A small masked image model, trained from scratch: encoder patch size [4, 4].
Rows from block 3 of the encoder of a small masked image model, named by matrix and row number. Rows with one number belong to one neuron. Each number is 128 + 24 x the weight over its row's rms, rounded and kept within 0 to 255. All counts start at 0. Numbers have three digits each. After the name is the row's rms in percent of the matrix's.
After each neuron's rows are labels from the 100 images, of 14848, where the neuron reaches its highest value: "top examples" is what is common among them; "lies over" is the class under the peak. Only what is clearly more common there than usual is listed. The data: seven-segment displays showing three digits. In brackets: how many of the 100.
# fc1: MLP up (encoder.blocks.3.mlp.fc1.weight, 960x320), inputs 256-319
# fc2: MLP down (encoder.blocks.3.mlp.fc2.weight, 320x960, transposed), outputs 256-319

fc1.202 089:133131128128128128163063128142093131128128128145099140128128153144145097139128131102128128061128123140128125128111128128190137161128122165143128128060128141159156139103190048118179128102123131
fc2.202 084:138123128128128128073172131143171128079140128128128128128143080120113128128163145148107128214109107178126128115128128113128094123109128128172113169178098128087142128112086137128128118133128174
top examples: the digit 1 (68); third digit: 1 (32); second digit: 1 (29); second digit: 4 (27)
lies over: screen (99)

fc1.159 090:128128106160101128116128100132143175159184128113147128128128098128137072128170138128128138140128128123109079171128128128130128123126128128128189159156156097097128159123164128128099128154128110
fc2.159 091:128140093128128128126128128128117128082147128093128190137128128099141088141128128128128129163122131082128130141155128128077109075161128171092128111136086128128128161152127128122128128110128136
top examples: red glow (48)
lies over: screen (94)

fc1.370 110:108128114083123196116128163128129128128128128094128140128100077162089182048146147121107126128128139128157128124128096175148128112108122097131130105138147128100046144115139128117133146137123158
fc2.370 127:151058132137144110128122134128128069170128115161121108108103131116128164140124128128139138127096119150176128095185128147128116124118128071129167173146128128158163151154166130128187128128121130
top examples: white glow (47)
lies over: screen (99)

fc1.746 086:085128149089090156139128128136168124133115191105102128130140117133122157128128095157128136128150124128091124122129134128128080122126128126102136127157048128128128158097114088159084111128124161
fc2.746 087:182149135116174123113116128091128128104159112130109122137128128109128128115086117133146128128148128128132152128088138146079184175128111128128115133132153128128146101175091144128062133117111128
top examples: the digit 1 (81); first digit: 1 (76)
lies over: surround (94)

fc1.275 118:152099134150128143089103128105128113124125128104081128128120164085144166128174162128110128146128172150118120128123132128122096128110094100128128177128162077150125135128145150150128129176165087
fc2.275 118:128156155123128128130161108178062174160112128148115119150080154166128135114128094117138104141133128090128152114150103087148086121128128133141128128128140141094175095145184150128128128132071147
top examples: decimal point (91)
lies over: screen (96)

fc1.655 095:133163166126171121119128084167128128128147147128115108108156128119128162167128136167107128128150108129128134163137128102117169142149128118123089155128150121161143128062111123147203139141128128
fc2.655 094:128128128128128076141097165180126120123158128079128112105137094128154148155110105099128128151151128128128141153102096142153102087123103161125121104135116128128148113128141102080128188170168156
top examples: decimal point (80)
lies over: screen (72)

fc1.313 094:128128128128106159117128109116111066043128126128133148136128128120138181128142134150144128095137117114164128149129128128128128158128167128094108126097147103142137139128128157171153128112125102
fc2.313 097:105090118116137123125128144128158128148128128056093128160115116128095069128141128128073128149128128113145090061128142117172125111152110128098120154134142119128128107142128163080140128187128121
top examples: blue glow (40); second digit: 3 (33)
lies over: screen (94)

fc1.174 094:144102113128128131112173092155055159175105083138093127128158096128128128129141157100128144128128095135132105160126160163179115128073128136140122128128060087128100128118125157128128186086128128
fc2.174 098:126090096124139134128128169144148100078137136138157128129109185121132128133128136164128128145128128105167137128133180158092114128156093135153121128119182133128065129132163095119074071151156128
top examples: dark on pale (39)
lies over: surround (97)

fc1.62 108:113169144091128128085117176083128128128147123136122099139168107184068128128128120139145149094115128128128138111088128130126128128137128128128130128117131135128110168146125120125128089155160155
fc2.62 123:134095127102076150128138168152142103141120128128128141081128116114143149164156128151105128110136122104142128128128130128106094132128140135162112128128098153142128128156155128132114128128118128
top examples: blue glow (44)
lies over: screen (97)

fc1.755 123:123148122147109108128128150128120189132173130143128128174128090148120084128172128128108139128128128144128109152133129126136125079097128130125170070161063095113128169126128128135138137135157152
fc2.755 133:128116128104149144089152128128128128088091124128128169151182158128128071128118143128128113128128112128140113161128159071128112128111142113074154123157132119132128129145150143128173138128106128
top examples: amber glow (44)
lies over: screen (95)

fc1.170 080:173128140128128128104128096134103174148128135120164138127139128128128128122124128083113118071133119128129128128153128128104128128119087128100128128037128095133128078128128128128100128132168127
fc2.170 089:161133077157091128111113105142128128128137170185128128128128157134092116128140097144152085128121142112092151167125114128128183093140150130111128128129128178133121160104145139122128128128141131
top examples: white glow (66)
lies over: screen (89)

fc1.429 088:170076106112127118147162178079158129126090160128174128128128136128056117147085165128128152128128151103119111128108126151069142085131128111130126102148129148128133153128114150087142128128141128
fc2.429 089:070204163099156113160128163145080147168159117128126107116128136112138092128128128128128094143167116146124128128128117094128156127128128128128103111128115167120113132104128148128115138172131128
top examples: red glow (42)
lies over: screen (98)

fc1.115 131:121106128156183134105140128094098135082106128111128154166112141118128130128130084064146128134128139162148121128128103162092131128129117109148159128092144138103165128128128125128131128102128121
fc2.115 134:089142080128096128144109118119128088177159066128151128168137137145132126135149114113104128128128065077091122128122128124157128128175101169080128097134122102074128128134097128111115125159088095
top examples: green glow (38)
lies over: screen (100)

fc1.419 094:128128074109128128147128084122128162122159138128128169089140125128118141153122123149100101143116048112146094124141120132160158144149128128082122130128128128128083128128158101110185122149112101
fc2.419 090:097139149107130152090128145073160163081128128101148105146121117128128133104079145093087131139128166175134128155128112130161128128149128114202128130128194117147161125128130132128080110134128128
top examples: green glow (38)
lies over: surround (89)

fc1.750 101:128126128159128160128128128124098115128137136085135112123116128128128120128169128128128128085143108157128131128128119128149200124111128162128128128082130115134131113107109119127128111115101128
fc2.750 106:111144116128128133120128127124105178167153171187110118127155119128139128128091128183128128217090128151104143128107158083118145073157163147145152128128068145110161134128138099135160171108101128
top examples: blue glow (48)
lies over: screen (99)

fc1.748 085:189106128128109092079105116164138165129168128100130149128128102116125100128129065127154152108145189102138175109128099128128178128191122096117080128139128123128129149128117095136124102094128123
fc2.748 077:064169128140147138128153112143128128128096139128102128128128115172126163128114172176128129121183153142137135140154115128174076128122122160160114140140128128152128128105111152175148158128092106
top examples: dark on pale (63)
lies over: surround (96)

fc1.61 126:128128128114169128105143128130123095114128169073128092128117098165135077130124141128106127138122115147160134135128107136131128128101128111140128108145142118128128140160124064128128128123128128
fc2.61 102:178168121174128099128141128162128128128128141138148128170128128072106093137111175102166145139158128132128105158119128118128155115138161128128128159125097128157179128128111164143128146142086089
top examples: blue glow (66)
lies over: screen (86)

fc1.380 096:102168144114146147157128147128114112182153127117160128104095135159124128130128085158128133128128104121146154162098084128137128108087111101124163102085091115119128128071128156081094175124128129
fc2.380 106:156128110164108114128120128110092137113155128199128116123147128128097128128128148132063087096141128131137084128114091142135091067132133146128116161158128128118093128128101102167115106128130138
top examples: green glow (36); second digit: 1 (25)
lies over: screen (86)

fc1.436 108:086128108119128155128166131105161123128112104128128141175122128165139143163115150128125128150139123093128171145115145150097128112123108133128114137128128128166116125128128128128103128148135076
fc2.436 111:147155154128136095170122168115116190119128118107158102128140161133111109128147127130111110165153161175138140128128162128092159128094126128140128128128116154128102128100170130075128139134128150
top examples: white glow (41)
lies over: screen (76)

fc1.594 093:137132136128099144128154114088144113128116181128118128128128142086126128128096128191128114136153113098127152194128151102115125149135154119128143139128044128144133127128121152126101163128108131
fc2.594 097:128121103128182163144134137128125180139125070127126090128076156087167107170155128110126105123183124128085110158088128097128124128103128128123106100119091121088175128112105128116109100087103128
top examples: the digit 1 (85); first digit: 1 (75)
lies over: surround (95)

fc1.520 096:158186152099128128140106128155109112098154092127128128128128080104104154133135128134128128149094131168128138171068128127128128083128128128098137134135128143119128128128157071073158094138141130
fc2.520 100:128078156128116109113128142128096135130127166157103096128128079128147128150128128143123128142120128128178125128161150128141085128128093194174128128166110140128128128128128167179128128128128101
top examples: decimal point (81); white glow (40)
lies over: screen (91)

fc1.253 083:141096097092144128177161128128114066138128100139113108127128128103128158085128128096124128134128075128124087157158128128152137128088138128128126134118086128128128171119133145128128128138141129
fc2.253 085:124144139128126128113139133104180125157071110132138123128117121129169182180122128135140138128125147134128128092115161095128067155113135145107128148180169105174128128125128118128082148128128103
top examples: dark on pale (71)
lies over: surround (100)

fc1.278 091:128097123102137150177118128128134143105128178129175103141127128128133168126153074128128128102128128128170120126128159128128128124102128128153126128191128128108128126128128128128130127128086115
fc2.278 094:128138107178128084128135128115128128122156128113116105163143113101117101128128128130120124137109128137143104125128094132101128128126137192128117128111113117128119161158098121100114109151118168
top examples: decimal point (78)
lies over: screen (85)

fc1.293 096:126086128174128154145106129128139118128133163128112128122128158162124128129128122170145136146112161128128154162164117098179161124128128103115162185120116134152161128142128147152104105137111118
fc2.293 081:128191148128163075139128128128128128136121094128105155117128128128096101128128174128128112117128128099128128112118128160128108128093128101114098118128098038128128114123128128128094125150128128
top examples: green glow (41)
lies over: screen (73)

fc1.272 095:107128084142158150128135128116112136121132090198145128127132095147141155131152128124135092128128163160149128129128149133128128128127128151126143091136128160128128079097128143200128159131107121
fc2.272 100:144123167128128129128107128164130081112149224106128132128124169113128128128126128069163181133099128184106128131167108139128128101174100128152065152128128128123102128142124090128148153142152128
top examples: green glow (48)
lies over: screen (91)

fc1.266 119:128128127123128121106120146136135086128139161134128087106143128143128140128091128128128131177128159127128127128142142128128104138128099128159116128137128086122128128132128108152132092128128134
fc2.266 099:200128069128128133128130128130106134133175113094128136152128127097110128143200134118166114153082098101130150127128111126128132108109170153130128182158098128189137137139128128164138097152086097
top examples: green glow (36)
lies over: screen (86)

fc1.744 090:158128128160167089110128117160128157122140163140128196143129128128118116093147128094128108149110174188156133124127202128118147141183181113124096217128090128154117122147155093149128128116141165
fc2.744 088:107158128126072181155143128116128101099128128147120120119105128122137155149128128128150146105116149125117129128128128122135110142091078171136128101102150133116128081124100114121128102128128133
top examples: green glow (53)
lies over: screen (64)

fc1.322 085:128142128075131128128101163085128141114092128134156116158099105155116186128071128151127098095150128128158128185084112128093133109124133128128142128091128127143148128128148123159128120158138163
fc2.322 098:138073132077095108128131157128137115135167153148128111093130128081128136168154140128098128091137157125131130128160155150128128129128111129121128103118089128112128107128128117085128087128107128
top examples: decimal point (88)
lies over: screen (88)

fc1.758 108:122127175143128137073124128098124128117128116146122101097119171135128150122094128099125128111129114128084128182128167187128105111157128081171138150096128095135160128128141128128128128128130126
fc2.758 116:078128173128085148128128104128116139116128128077165157157096122146095072134128126110099128107128128132176179128100143106128152088166158128151119058143128173142128160168117111128128128140139104
top examples: blue glow (40)
lies over: screen (74); lit segment (26)

fc1.417 076:128125128176127115135162199127150084125126123137128128089128150097128116117115112128135128167142123128128117135135130113072128099133100128128128115128128171128128126151156137111149120165128128
fc2.417 079:100178152098152128128068139128128156153128128123128125128128152128108140146135128128104128128107128084130158128115116134115134131125112128135127128128128103154081128133128128070090128114172129
top examples: amber glow (35)
lies over: screen (71)